config = dict(
    dataset='telephone keypad tones over noise or synthetic speech',
    mask_prob=0.08,
    bias='none',
    parallel_block=False,
    inner_norm=False,
    layers=14,
    residual_init='zero_last',
    optimizer='muon',
    muon_scale='match_rms_adamw',
    grad_clip=5.0,
    batch_size=256,
    lr_schedule='cosine',
)
Rows from block 9 of a small self-supervised audio encoder (BEST-RQ), named by matrix and row number. Rows with one number belong to one neuron. Each number is 50 + 12 x the weight over its row's rms, rounded and kept within 0 to 99. All counts start at 0.
After each neuron's rows are labels from the 100 clips, of 14848, where the neuron reaches its highest value: "strongest on" is what is common among them. Only what is clearly more common there than usual is listed. The data: telephone keypad tones over noise or synthetic speech.
# fc1: MLP up (model.blocks.9.mlp.fc1.weight, 576x192), inputs 0-95
# fc2: MLP down (model.blocks.9.mlp.fc2.weight, 192x576, transposed), outputs 0-95

fc1.218:64 61 29 58 62 24 47 29 38 56 50 40 40 32 61 37 62 53 48 49 61 62 61 31 57 46 45 45 38 55 36 63 22 64 51 37 57 59 54 49 38 43 50 37 63 44 40 54 62 56 70 49 57 59 60 59 67 36 49 49 27 47 33 54 41 48 44 76 68 56 61 48 24 20 47 49 69 50 48 44 98 30 62 42 45 58 52 49 40 48 51 61 62 29 38 56
fc2.218:37 45 71 50 43 37 60 57 49 56 49 36 45 40 45 60 44 44 55 50 30 60 50 58 51 46 50 56 43 45 38 47 57 63 75 52 63 45 47 46 45 62 30 48 48 61 57 57 39 43 34 43 61 45 46 35 69 49 42 40 34 63 66 73 20 59 39 50 51 46 45 57 48 48 54 63 40 27 41 67 73 37 27 38 44 57 37 74 65 43 75 46 56 54 44 51
strongest on: speech

fc1.515:54 38 36 50 47 51 19 47 58 41 43 42 44 51 64 52 41 42 49 49 50 42 31 80 34 51 57 54 54 31 45 69 63 50 51 57 54 43 55 50 39 41 70 48 52 55 57 49 44 55 53 51 65 43 38 32 63 50 40 53 43 52 37 32 48 50 32 58 33 60 49 30 49 50 54 52 46 57 43 55 45 53 38 32 70 55 39 56 74 80 50 47 68 52 52 48
fc2.515:31 52 48 52 45 28 51 37 40 47 26 44 63 41 58 38 45 55 57 55 63 61 32 41 45 62 45 55 50 60 54 42 47 47 64 55 42 70 58 65 49 78 48 56 53 29 52 46 45 37 41 45 43 55 73 54 40 44 59 43 37 42 59 62 59 47 44 61 75 48 48 61 59 60 36 61 36 38 27 51 70 50 52 72 63 37 65 45 45 46 29 58 54 45 81 46
strongest on: speech; muffled (low-pass)

fc1.489:51 47 40 35 58 47 47 37 40 58 49 39 56 77 32 45 57 52 52 40 63 33 61 43 53 65 50 20 32 84 60 53 58 35 42 49 63 54 48 28 60 59 63 37 54 72 56 45 44 40 31 40 45 56 26 34 65 68 47 42 48 53 34 58 68 59 35 45 40 67 57 53 31 49 53 55 46 57 60 34 55 60 40 59 39 46 55 48 69 58 36 39 65 64 64 63
fc2.489:64 60 51 61 50 51 57 49 36 26 57 37 48 40 50 48 50 37 63 56 43 69 69 54 41 56 52 51 60 35 45 36 51 56 63 59 57 51 35 58 31 67 29 43 61 36 57 64 43 45 72 38 53 72 56 42 46 30 62 75 69 22 46 51 42 37 42 40 52 46 58 36 58 43 56 35 53 46 63 68 56 61 36 64 46 57 66 46 51 46 70 57 72 61 42 55
strongest on: mains hum

fc1.167:51 41 40 56 27 49 41 61 38 56 45 36 61 32 59 63 35 57 63 39 57 58 50 58 36 77 46 39 51 52 58 34 61 61 67 46 59 40 34 39 48 28 59 41 48 48 36 40 33 68 63 62 63 59 44 40 18 62 49 74 62 76 39 46 45 55 41 50 36 54 47 52 49 60 53 39 54 86 42 51 49 60 53 53 66 51 54 44 45 51 60 40 33 68 53 48
fc2.167:62 45 53 54 53 42 53 62 70 56 54 49 55 37 48 47 52 69 54 38 51 45 40 35 55 49 40 45 46 41 46 49 51 75 37 47 72 66 39 56 74 38 84 32 50 50 54 34 55 40 40 34 20 38 27 49 36 44 46 51 47 49 33 60 44 44 33 56 52 49 76 24 34 52 39 43 53 62 64 56 58 56 56 48 29 78 51 14 61 74 48 35 51 36 54 45
strongest on: reverberation

fc1.222:69 41 47 50 51 60 51 57 57 42 61 62 35 55 46 38 13 58 56 49 64 43 47 56 55 63 28 56 39 46 35 40 57 34 57 34 42 55 43 49 64 43 61 27 50 33 32 74 45 58 42 48 45 35 46 45 59 27 44 67 60 44 67 45 43 43 39 46 51 52 49 45 58 37 69 55 39 58 48 45 53 47 57 55 60 63 47 49 58 48 55 51 70 53 69 52
fc2.222:52 32 60 42 42 11 62 71 52 49 45 31 50 27 62 58 57 52 37 35 66 33 60 34 38 62 49 46 49 62 53 54 60 69 38 54 67 41 57 52 38 53 47 56 55 63 56 52 36 54 66 57 40 38 54 44 54 55 58 34 53 47 24 25 34 60 61 36 67 47 53 52 61 65 63 68 55 53 62 41 64 70 61 36 60 32 61 55 39 65 48 47 53 40 52 49
strongest on: reverberation

fc1.314:28 40 42 56 60 40 21 61 66 41 50 59 63 58 45 56 43 56 56 54 63 41 39 51 70 63 45 44 61 62 47 66 56 42 32 29 64 23 43 48 40 86 46 38 31 58 49 67 45 72 45 59 52 52 67 39 49 67 50 36 45 50 57 58 26 47 60 64 47 48 48 43 40 43 65 53 65 25 58 60 42 40 63 38 54 45 41 48 34 57 47 56 54 33 38 63
fc2.314:59 45 59 58 52 58 34 71 48 65 71 32 51 46 65 54 31 44 44 52 50 50 51 54 66 37 53 47 50 62 78 74 62 76 64 45 20 55 52 73 57 55 43 69 40 41 31 31 62 41 49 59 40 58 51 28 40 29 56 57 51 56 62 43 55 65 47 51 41 37 74 43 63 48 51 64 51 74 31 53 51 48 50 55 53 61 59 61 47 50 58 41 43 56 43 15
strongest on: speech

fc1.552:57 49 57 46 43 45 64 30 54 64 43 74 62 72 52 59 61 62 49 45 40 42 52 43 44 71 57 59 35 28 37 66 31 36 81 67 41 69 60 47 53 46 33 36 42 57 44 37 37 65 43 52 65 49 61 54 32 40 52 42 40 56 16 65 46 45 68 35 65 40 61 28 44 32 70 39 55 38 88 44 52 52 39 44 46 59 58 50 24 38 40 32 54 53 54 48
fc2.552:47 47 42 56 44 48 42 67 40 53 55 45 66 55 64 53 66 43 41 43 51 52 36 40 43 56 46 47 38 69 49 35 51 46 74 49 64 54 57 53 48 50 43 61 44 62 56 69 55 12 54 50 52 58 53 62 65 43 58 50 47 42 51 36 31 32 68 45 36 40 53 62 52 61 41 53 47 39 40 34 83 63 60 28 46 49 32 48 47 28 63 42 42 81 39 49
strongest on: mains hum